From a checkpoint of a small image diffusion model: adamw at rate 0.0024.
Rows from block 4 of a small image diffusion model, named by matrix and row number. Rows with one number belong to one neuron. Each number is 128 + 24 x the weight over its row's rms, rounded and kept within 0 to 255. All counts start at 0. Numbers have three digits each.
After each neuron's rows are labels from the 100 images, of 14848 (inputs lightly noised), where the neuron reaches its highest value: "colour at peak" is the nearest of a few named colours to the mean colour under the peak; "strongest on" is what is common among them. Only what is clearly more common there than usual is listed. The data: reaction-diffusion patterns (Gray-Scott).
# fc1: MLP up (model.blocks.4.mlp.fc1.weight, 512x128), inputs 0-63
# fc2: MLP down (model.blocks.4.mlp.fc2.weight, 128x512, transposed), outputs 0-63

fc1.27:088142160117118124115110071121154121123130104150154168109176097092109142133128128155145080103139120100100137121140151132115151108139117124119135117133115101108177095127148085152162099143120127
fc2.27:148136117055114071116139116123149133137101113093162136137132161141065098122131153129130129119158096129124097139138137120146137092144136153124179105148109102146134147142169143121135099119132127
colour at peak: black
strongest on: embossed; cool

fc1.315:123084108089165151143147158111127123192166110167174111097135136096163149130109144116155092148132134091090099118117139155108103116159125087131134142108098105138124153106111124136132158121090117
fc2.315:143127172138145158134125104090156137104100105105100106136076120166088114113104131156092139135174102162121143091128144131108181144149110090114128122123117161141120105136111112156167152124140148
colour at peak: blue
strongest on: vivid

fc1.336:139145108111083134104161139072125121148131094129149135123129120125113125103147073115156134130157139131166123118098105116120123125121159160071113139130100140138165155159111142130102141118120112
fc2.336:127102164151165151158142140142187112109088130129123096138162141114151147089131115145117071149119074125080161147111170152139134137110116111149104109107140118118092160092110132107131072141133105
colour at peak: black
strongest on: dark

fc1.104:101121156155111123119129180128112124173133129097128132160157162098101126135085146121103162143128166157132117120099117110168060105095118105132108091130131148128111158079130166148135107136126107
fc2.104:158134119089141138146130095127144163112121137146111109084077100147148121111171097142143096147131094086132121134149141135095198144159112139131151163163100106141136088196134104092132134099119153
colour at peak: brown
strongest on: vivid; warm

fc1.378:136142116108089137127124117056146153100120140120142140110110171163125149129151113124155120168155117170127132131128109093102102155069131112116098119131100128148124103161097132173096127135109126
fc2.378:125111164133151122140117145156154088170147115146105129155163109115137129151104132127097116105096138096119086114099127154143133131201128125162138143138137132128101125104129147055132099137132131
colour at peak: purple
strongest on: vivid

fc1.192:184136146117127136122077129123158112149117126093149155181163132153111115130144094110126173114124173163082144137105129132139118122133105098130128163102115108131137110127105114120127099154115176
fc2.192:085141125124102144131190095147134140110154149153128108085076117130117121096102164129117105092132098121140138130125104153101118159130093140123081127139118133153107125135148105099132147129123089
colour at peak: grey
strongest on: embossed; grey

fc1.341:122130171071167083108158116157120163117073130106108108163128134130101127097163150146101134132110151157124154154140131064152102111142103080142146100137140090167104098122153107113111138158136112
fc2.341:142124110126144154103150110088093161086117138092136121121119092172137115158061096168186131133090108150140089136130112135116146102094097115126092123112118093095102120111124173122155144116123157
colour at peak: grey
strongest on: embossed; stretched

fc1.36:136124125072118143116101126095128121095154108106138131093114106144162128137079122138145072125153140111124106129139137144150130138134148099164170155111151128165121102156120126115141142109098122
fc2.36:076138149089122123132158118150160109146162127135115095133144138115102085153076157142175076141100142134086144166120130110131146109118146148119122100126169074136123149121122110147138134125108137
colour at peak: brown
strongest on: vivid; embossed; warm

fc1.444:105117111110129168111111129126152135160143078155151087127128114127160121164117090106087141132112130130092122100123137163131115181141121106116113135141146128113151141146110150096101101129097069
fc2.444:164114122176146145146119129091111165133131109154094139139101091148151132128067140160128103129168116124134179105125132111113132112124116093104137099127137096108073126095112129156098142114103134
colour at peak: blue
strongest on: vivid

fc1.166:115090158116105115135137096095109128117154105107147140117145106121114118110180140136137092141172139160136136104141131157154102130144115148133147109160120133151106119164104063108149179140140056
fc2.166:120119113185157140089096141140138124156137159082147094129099148162096080127128102152098132130105139136120089130134127123087162128135136143143102183115135103069127129121118154136141136112110166
colour at peak: brown
strongest on: vivid; stretched

fc1.489:111088130109153124076142143106149140134138109094128110101151082114159163107098100121170121183179151116129108138152155140187155116123155186136108130143110149146106132092118115123130145137115110
fc2.489:163108147125137111087140102140122145183119144101134107116107160173106100093121133130141060160099097135115133120125133079114155123181101139142110153158124121118142144179106136142141131168139092
colour at peak: grey
strongest on: pastel

fc1.497:129144163136131135110138153103164102155165093129128152126152149131121140154118109129119070125139136116083136091128156142132154120116114099107127139175120139107101105115081130131104106113142100
fc2.497:136134160133135106137081120153124107074085136097146130098102096118155142086146108124118188124115093155129162135108151116104133163108164154157144149133153149100170109125140111166151151123109143
colour at peak: green
strongest on: vivid

fc1.375:103146140118177156131133102143129152148150155078133150152118117150155104108134117102160119084160141120136118123145116125130162095146175171104143116109076135133139092108160155138128133066123147
fc2.375:140113149113125104139144156115138129114092118146109123109124140117116167147146135176073125142135135122110131134105138137114098197123115101146101128159120124135123160158083137125147094153141113
colour at peak: green
strongest on: vivid; stretched

fc1.184:130105122078143093142076107151130147130096140107117146169147090215151121110125069116140133112114136128114096159125101132179101125089129127118135132145099172148108154133134091084141098156143111
fc2.184:107123114090144136131188152112110108104158144129132131112112151144146138136136158181119123078127096126147142143127124143075135120111089169160153137119115067099116105108104116122133164139101169
colour at peak: brown
strongest on: embossed; vivid

fc1.125:101134153165116136103134126085163143134166094116110164099135093098128180114181116089150164113093103157127122106106151155128112137137127144095103120153124074113185142139129142128131143137098123
fc2.125:162122131137153097078149102158110100124113129148117132106149126103126132138141138090115121102121097118135122135142158161118108109161120136127177168176149086177102120137135154156098157088083123
colour at peak: blue
strongest on: vivid

fc1.287:153091143114156148099115089143149148120149186115133155119138111110099120134133144099153152126152126141134102125154150134089107126154092117124154123055145121145115168148107129102127161155155180
fc2.287:158172136138111129177139094100140159110130126121144143177133151132046144157136146141141105135133116086185112154140137109149158112155096110111153112130121156148082110103133128114153119122117128
colour at peak: red
strongest on: vivid; feed 0.078 kill 0.061

fc1.12:150116128125105142126141125131137114161120121106134115107119106143164149149106135187185123134096181113140139138125145142170116087130104118123087123134109141151136100098112131124156110104117175
fc2.12:084144138113162127140115140137113119090139121152133138175143152108127136118146094076066133146141111147100117120135125108102129158128127138137155121134120099117109155142113136111107122148162105
colour at peak: blue
strongest on: vivid

fc1.169:147075114132111134132098129120138162098139157087150111138112109146142102154137115171172140131117145112131120127099131117114149145142132166120061156153113121159146131111091120173132127108171150
fc2.169:105165137099135122098144113131126095151102091144106130123131149113124191123122140108086121132146134143096134136145108130140129128108114102135181117087157114093111117163142145078159111146122093
colour at peak: blue; purple
strongest on: vivid; cool

fc1.368:087118140157137163134126113075134116135162122091135126144128089113095120127166123166146113166206124157144118137106129165138139163102173133096119089138132142121105132110136105130114162105122141
fc2.368:121142100128097091084122113172128143134098144147135106122123148173144139106080146081132124131094129064125099134160130135125137055173104137146132158128102100118182121142093139171088096137116130
colour at peak: grey
strongest on: embossed; grey; pastel

fc1.167:125148169146125143116149138129118130126139108098135151105147151160131142122173146115116119089119102161104125045133160081091095122169120152093099127125160117123152145140139111145131175158117174
fc2.167:164148173111130174131112137145146127070109143114114143134130129111135115140144143123083113153155098136107129150121142055153109142121118140113113143136161126172134122135151091177110136135107160
colour at peak: green
strongest on: embossed; vivid

fc1.316:101120101143089113095102161102098132147150127182121161163140120156094114094107130118111147151122135158113137106115118074135122144160107123083105120160163102101139112125106167155120099093149124
fc2.316:132137140103145120113130110166153116156096124070093100122145142156168160151135117131100084124135143113123126130094114129167123113108097116146117136140107156165086135155085134097129114142146124
colour at peak: black
strongest on: dark

fc1.345:095112140112110131130104091118164113103156080161107124133135152066124124147120110116141172087092137156124115096151142097105166129100136132111139135175125145119169118127112132122140092171088136
fc2.345:155141109094122114071149098153114179111137114115155116116115103170107132132131118160132151137145110095105133136133062096132112127144159154137167137130103159125127132123149136132129135109131122
colour at peak: blue; green
strongest on: vivid

fc1.361:135142154135129097137092134115095154149120138114132108119127156185122117134163132118207110126170132165109131113142148160125112168122125170127124112165162105111117128125146072106128152159081138
fc2.361:125132139172096149134121105135123153114115131102117088134131094062151098103113155154127115141125130142137102142111075073137131087118137144139194148141140093158150139150158141144114159176145123
colour at peak: red
strongest on: vivid

fc1.99:136111112123126126128063089075135129146150138131127077156147102083093125109143122093142144140108131172165119106132105122154145133132105124119131090128120108139169115131099132151117127150115120
fc2.99:100116121121158172144122120146129130105150163139091114113113113166169131169100147152153157161123079157101128117130105150082173133150121184132115114108105142137138141125128114084128084118114119
colour at peak: blue
strongest on: vivid

fc1.458:102099166138136138165151099109116105127112051170115138102115067135143159117185153129125093123127132144135121112142154097103139089133127093124113110142152154206102111132152128119107158132120112
fc2.458:157128081143128148177107115102133147160146130106134096136175100105079133109134112108130167107129113113105134134155144147148119091120115157128173155139097104093116141100126128110155120102153143
colour at peak: grey
strongest on: embossed; stretched; feed 0.078 kill 0.061

fc1.134:149137147132154109151135135140127108160122110115135078163140132119106117106123083170139120173161165144117148137147132127113154157109156141134095106102126210131099124115140076131093130180162125
fc2.134:118096163112110144157186107145114160160100118122137158093115135145138105133098137117093142125162081172169119115180120145092141142132143119120142123128165119106146102174124123156118130119103116
colour at peak: brown
strongest on: vivid; warm

fc1.396:147128137130126106116098155148122085103106122144102126123129114156145125155137111161138121069094157148076129109156165138076101150161144159103099139118176139168108131142088104091118161153137142
fc2.396:106163169133109120170093126122079119119137126128121153102125132133114081144149190145101144114122121142162139120140102115116138161135131096128138133131120130121153111127172125092121104129133155
colour at peak: grey
strongest on: embossed

fc1.305:157103155093150160118094100135146159137117144127145090122131046140137126127122103132130176116090125151145083107151148119136152171131134091123141154065147136115174116156114138127127129137134135
fc2.305:105099094156118140135146165084141111153181112138188099137117149102104138205110135128157121147116183114107108093120136147125112110151099104142184104104104157132109146132100146117128084136104138
colour at peak: purple; blue
strongest on: vivid

fc1.291:153121139137104066114097128160119117111162149125118139131130113108134137082156106142124109105143131195103157138140153111121099145118136193153095122159157116134141136125097111126135137149108129
fc2.291:106150121140107153140148154070134135146121110129134102147148145151152158135119156140133136169115144065148130121085094135153153064127117115116181130145107121133077142126127161117136122125130125
colour at peak: green
strongest on: vivid

fc1.475:103082087129103151114110115131124110161140124132115114142149129139137115127112134134107104158079144106103141182077111166166123116103111096098132091130130114132085112175118136094166082124145128
fc2.475:124121114106111096142171119127149139096155113157088103096123162137130123143192116116158128095149114138174119134133088128131141131107145127140135166112133122145166122105097178152133136100163133
colour at peak: blue
strongest on: embossed; vivid

fc1.131:114100119104145115132090122182095140103125155121079124112131098096131126118121134132145164122119110159134159158128122099109112122118134130144155154101137115153139133125164113125135180116106153
fc2.131:138206139166125141095138120117153092089108117113148129145113123178158138106098118127091113128140103106113157107135134088151117171136130136138102123138121130113175118143115113123099128120125120
colour at peak: green
strongest on: vivid

fc1.507:127076135137092100143112077078159141119128134152151124136129143088096162129154147106121110118116173150149135123120151081078132195108146172113144136149131105098115105105125115133153117147106137
fc2.507:157112138132115097141113131151115124171152124144066158169140141125129085089150104102119123127083144140123145142133108156172132125150134087111117152089097156131092121135135151121095150116145147
colour at peak: purple; blue
strongest on: vivid

fc1.479:133134133138127115130085151157164122072135134130135093145133103102095155145100089166164129117150155163138103113109111097152117102110115163132129095138098125099177133139072121127164158151106135
fc2.479:106149128077169148135121116108114125157132127095131169107114157134106107119141142111145141167100086118123131137121106135145132151147159145111114108162126133155137105133136132107145075143163145
colour at peak: blue
strongest on: vivid

fc1.187:116114134110156125119134128176122117135129136119091125076134088106142116138120130162151199064138180084139102127180163154124124139119117106157103139093159137132118120152139114118151143141134138
fc2.187:122112109134161156144152155145122096150194142143164133151101120093106111168119122118158114122126128160135154126166090181126165088096096119140133133089129115149128126113149114107106090109131146
colour at peak: green
strongest on: vivid

fc1.215:147140125106174155100131080134122139105107121097125128119159140139163151151145137128106120112124136090087104137121133150136123134180103184103127118142154131121149159117109102133153121122092108
fc2.215:145126139094128102115110045090131125142071136136089148125095130186157158118100156134119108136133128147123128139122103082141129137132104159113147115161131105146079149119098131130118097124136140
colour at peak: green
strongest on: vivid

fc1.194:154108134118138099138109153157127151104162168101132153141146141163102128108131131115150139124132135152139103146135132112159072102140115167126111108123125088146087203166111157113112154100109144
fc2.194:111127136113137178114137114145110105110136108126132135127145147101153164156155119141109116139129121126135158122115143164091188147126135074112149126092129146135128098131118136154130109106164137
colour at peak: brown; red
strongest on: vivid; warm

fc1.80:124104110115093107133130117080108115110134101123150140120136150150106147090123125106146081165140143136139092106125128116189162145158120141138126128150144123141152124105112160124095123136139115
fc2.80:148117117157127085141154143169093156101129117119127136150134139140172164111156115143089176115172133103160098117111119132143123158115130119119164134103151106114075112106131126099138149101115128
colour at peak: purple
strongest on: vivid

fc1.352:102133166130122150144158119136159142148116086143127158102129112117155125117140151122126155119153112116090106071094143103132156161163121147135106129129145130126161140128131161130176081135088125
fc2.352:161137157127090119154120111123116133116131094119113095107112145107119160124115109109111085096129187101116131143148147106140118114163191119144159147088118110116110143128114166133150163102145131
colour at peak: green; blue
strongest on: vivid; stretched; cool

fc1.502:162142091108108082138104165154114109099155099137100112151158148096090118139140099084145149127115120060132130156132117122191111120136170150106159123134119081132107116113117087133126122158107111
fc2.502:078110163124130193146142149103112142124160144131153138137077138135132114098132167139103071108123159161143161079118126137057131138140079137117114094110100160135172134173132107147146149155135156
colour at peak: brown
strongest on: embossed; warm

fc1.88:126135095121145160148167125119145125127146117176126124145167121149150119097113125104103082156157129141136129101096153112147108113105160113137145122123144127153094136179146134131130136110135074
fc2.88:119172106174122126123121111184102151070150165122110133147096146123155090120106145112120100109111140178091105138155105136124092134150140116166120126143123133085085133128148121128099134146118113
colour at peak: brown
strongest on: stretched; embossed

fc1.43:111126185124145118166138111143134089133158138157097134128130119116130156109153120144131052160123179109133103135141123154096096110080161167118150134146107116113130103103138137132158153108124134
fc2.43:138099130140141102140103128119098137176121100101104118102119092139109105110178104149098096175135109108131134168157148164122154132111091123096115123118137121120130071128106154154128172162131159
colour at peak: grey
strongest on: feed 0.058 kill 0.065

fc1.476:102130173122133115100096094109129122102141104118106146168136165097111149127137116107120121135080145116125140133115148166128139137110140143148145123142147077156196120131109117106185138112084121
fc2.476:125086160112126120151120109132173129102086160084141125156124108101135086135107119155124113119124104123113077121126120129141126117098156176112122095145118113132093156173144119127101138095097141
colour at peak: blue; cyan
strongest on: vivid

fc1.225:173039124109192143113107076116119148110123171139104132172144126130113131138161112107138130129146176122153097124136126170097120153132126108119132154097172110162163132105116169148147091121156127
fc2.225:106137094154127135131174132155147137108138121138107133139098149116148077169119124105094086135106105141123137106081152152127143086125154109107135074158087163131092132128131123123095146122150131
colour at peak: purple
strongest on: vivid

fc1.290:148128145120116121158098163117159149145137150120132117130158153179123114133131127144117133090127176165081146128150147158109131149144099105146098159112175171136103114151158100103116127126115171
fc2.290:104091158146123098114179106131093158153122143156160111129088111137134096119133156104144133134112085139174140118105087126140119122121115160120127164149142106152152100121138084130105159152101158
colour at peak: grey
strongest on: embossed

fc1.110:091100110077127141154110133117131102129111152151134083097158103102176138122088114172124120097132114100086154175145121101156118149101142140115150149127138134115140094137113073129137139097119159
fc2.110:133175083121143102143170182094148096127142114120157123134154140174114115117144110116129082187100108080144127141106112120094123152148099095147097156129138160086157078117098124119137138118101095
colour at peak: green
strongest on: vivid

fc1.285:148177137122139150143132154119136160088143129150136131119120141097116127136155145147185122168171156103145134112157160151118126129150158113154141126127111136138114119061133125126110087149133130
fc2.285:153118137109162080112140120122129113189107137105124128122112122130147168127126069126077116102122138141103107126131134137115100145104148134137111122136094116114138134138105167130133165115151115
colour at peak: grey
strongest on: grey; feed 0.078 kill 0.061

fc1.89:140135164110133116146155119125142131130115098152130073150132062137124131147137154094129124116168129141097101079128179083089107112166136126109075138112106174117154135126127122125161108176142167
fc2.89:131141114124122135143172141118145132170121113163162081187167105134112127141171154131146123154115109083116127143124150088121138080154106122117100133112118191122100130111168125131137115138178138
colour at peak: blue
strongest on: vivid

fc1.279:149159128120099075171101102130088160111144097139124145175163144156112116151154139119135140148095148154129100121118101085137159113112133123110104120114121140126195138104122140107149179172155120
fc2.279:164113135164103113130138139157137141149173134115109133095116166152135117094152100091174086142091138093142148156115121159138108144111099102106127150065149121102121087117123108125110141137173136
colour at peak: blue
strongest on: vivid; cool

fc1.335:078140130119153150138124093161089127138105130135149070116151112112142117148134119166121134103116126047134153150154142148135112129134082173124108190122134139153088123132140061100142097105109114
fc2.335:125136145077088117132146102105100148130139123077098161128170146158143137155130100074136085144097140154136122123158104088131121153143115136138146121118122135141179102130119145143115167160128104
colour at peak: green
strongest on: vivid

fc1.474:157107120097112144129100149120126148112145158100101183109149132140113125120138160126138118136169126108086099135123198133117071130176160150103125162126129148143098142120133138139143185096110121
fc2.474:130153135117111199129161154132091120148129129135133176108089124148147110140111148112151144114132116146099144108093103119124160098147124113135153143106124073131090164148177164182102140101108140
colour at peak: brown
strongest on: vivid

fc1.211:130145122127103119070132144164145128077167142157129159137144148142109132130151142126153121113083133144103128084100132099117108134105122143146159145141098064100167133122139124107159146123105150
fc2.211:079107114128132128204149112106135138158119119125093093111139120111136140158114116098081126137140126119119154141158116122153133126169160096138115142164147151133113106168127144136110106160140086
colour at peak: blue
strongest on: cool; vivid

fc1.156:096095152133145138131101109112127128101126112154136122134140089084069152149155174123144164120094125131114093110116130061147154124144164132110108109143092116098197131119116147152181156125124168
fc2.156:147122148115074128138137152139140115135132117089154161128119159135172110144135088107133092106134124130111122133159113157150105130170099110134112159102166107136083131118180109117089140123102122
colour at peak: blue
strongest on: vivid

fc1.462:074160124099113136113133140142136120149168096074147105082154106132107144171146132139112145100129162172134115098141134106129119174143117168113096146145154110124151108122107114093165161140131147
fc2.462:168112148160115111142170145131102118105103140159143132119074125087157108095116094144142157142144121139116142143132117144126123111170160121138157141177108134119109150120170142143116148104126189
colour at peak: blue; cyan
strongest on: vivid

fc1.425:088117113117107147141151123121123147107142109141089094129140144120112132149103152144100110164150097121089111077095129112127144127136115101105120113112133096150139152129080156116114179117089092
fc2.425:170134177100144098137141150147105121095112152152155170141128092146128163096145118139124114104106159173185141124137131099142099141130131167135107126152112120108174083134174121137173098110128135
colour at peak: blue
strongest on: vivid; cool

fc1.350:140120111128094122145140150082205092137124177131159125131150146116129167121088101106114108158149138130107146132105129179150134187112124121100129106115106130117125135140149081154082144091130167
fc2.350:116095147110139089113104126125096170150106136143104098101165093101145130094149129132107117134119121104174093131107122116167122074156115140170113158167130119137122131152145161093177127125117126
colour at peak: black
strongest on: embossed

fc1.450:120129135068104182109144155092155091099103104137109171133134123094091144132101128126124109162122120106151142116130145128125142118121179125114166109139114136147101118120125099129099139117144156
fc2.450:130150105150126098076111089144099139151146115080178136147127132162145102123133118095135143127145162144124137107123137122163107156085120085143086139118128160120142134131134136158160126187108158
colour at peak: grey
strongest on: embossed; grey; pastel

fc1.281:057135100101112181045141117099140105141123167148153148126141117097099095115121108143129161095152095126116144112062150135150131115128125154136107109131123134110123154124105134117147098121091147
fc2.281:139095143136141101166150153118119142147105119171117137074142129137121199128147137107125101147071165127104158140159102114093160113081134138113168114112106086145124122173110107169112145141180134
colour at peak: blue
strongest on: embossed; cool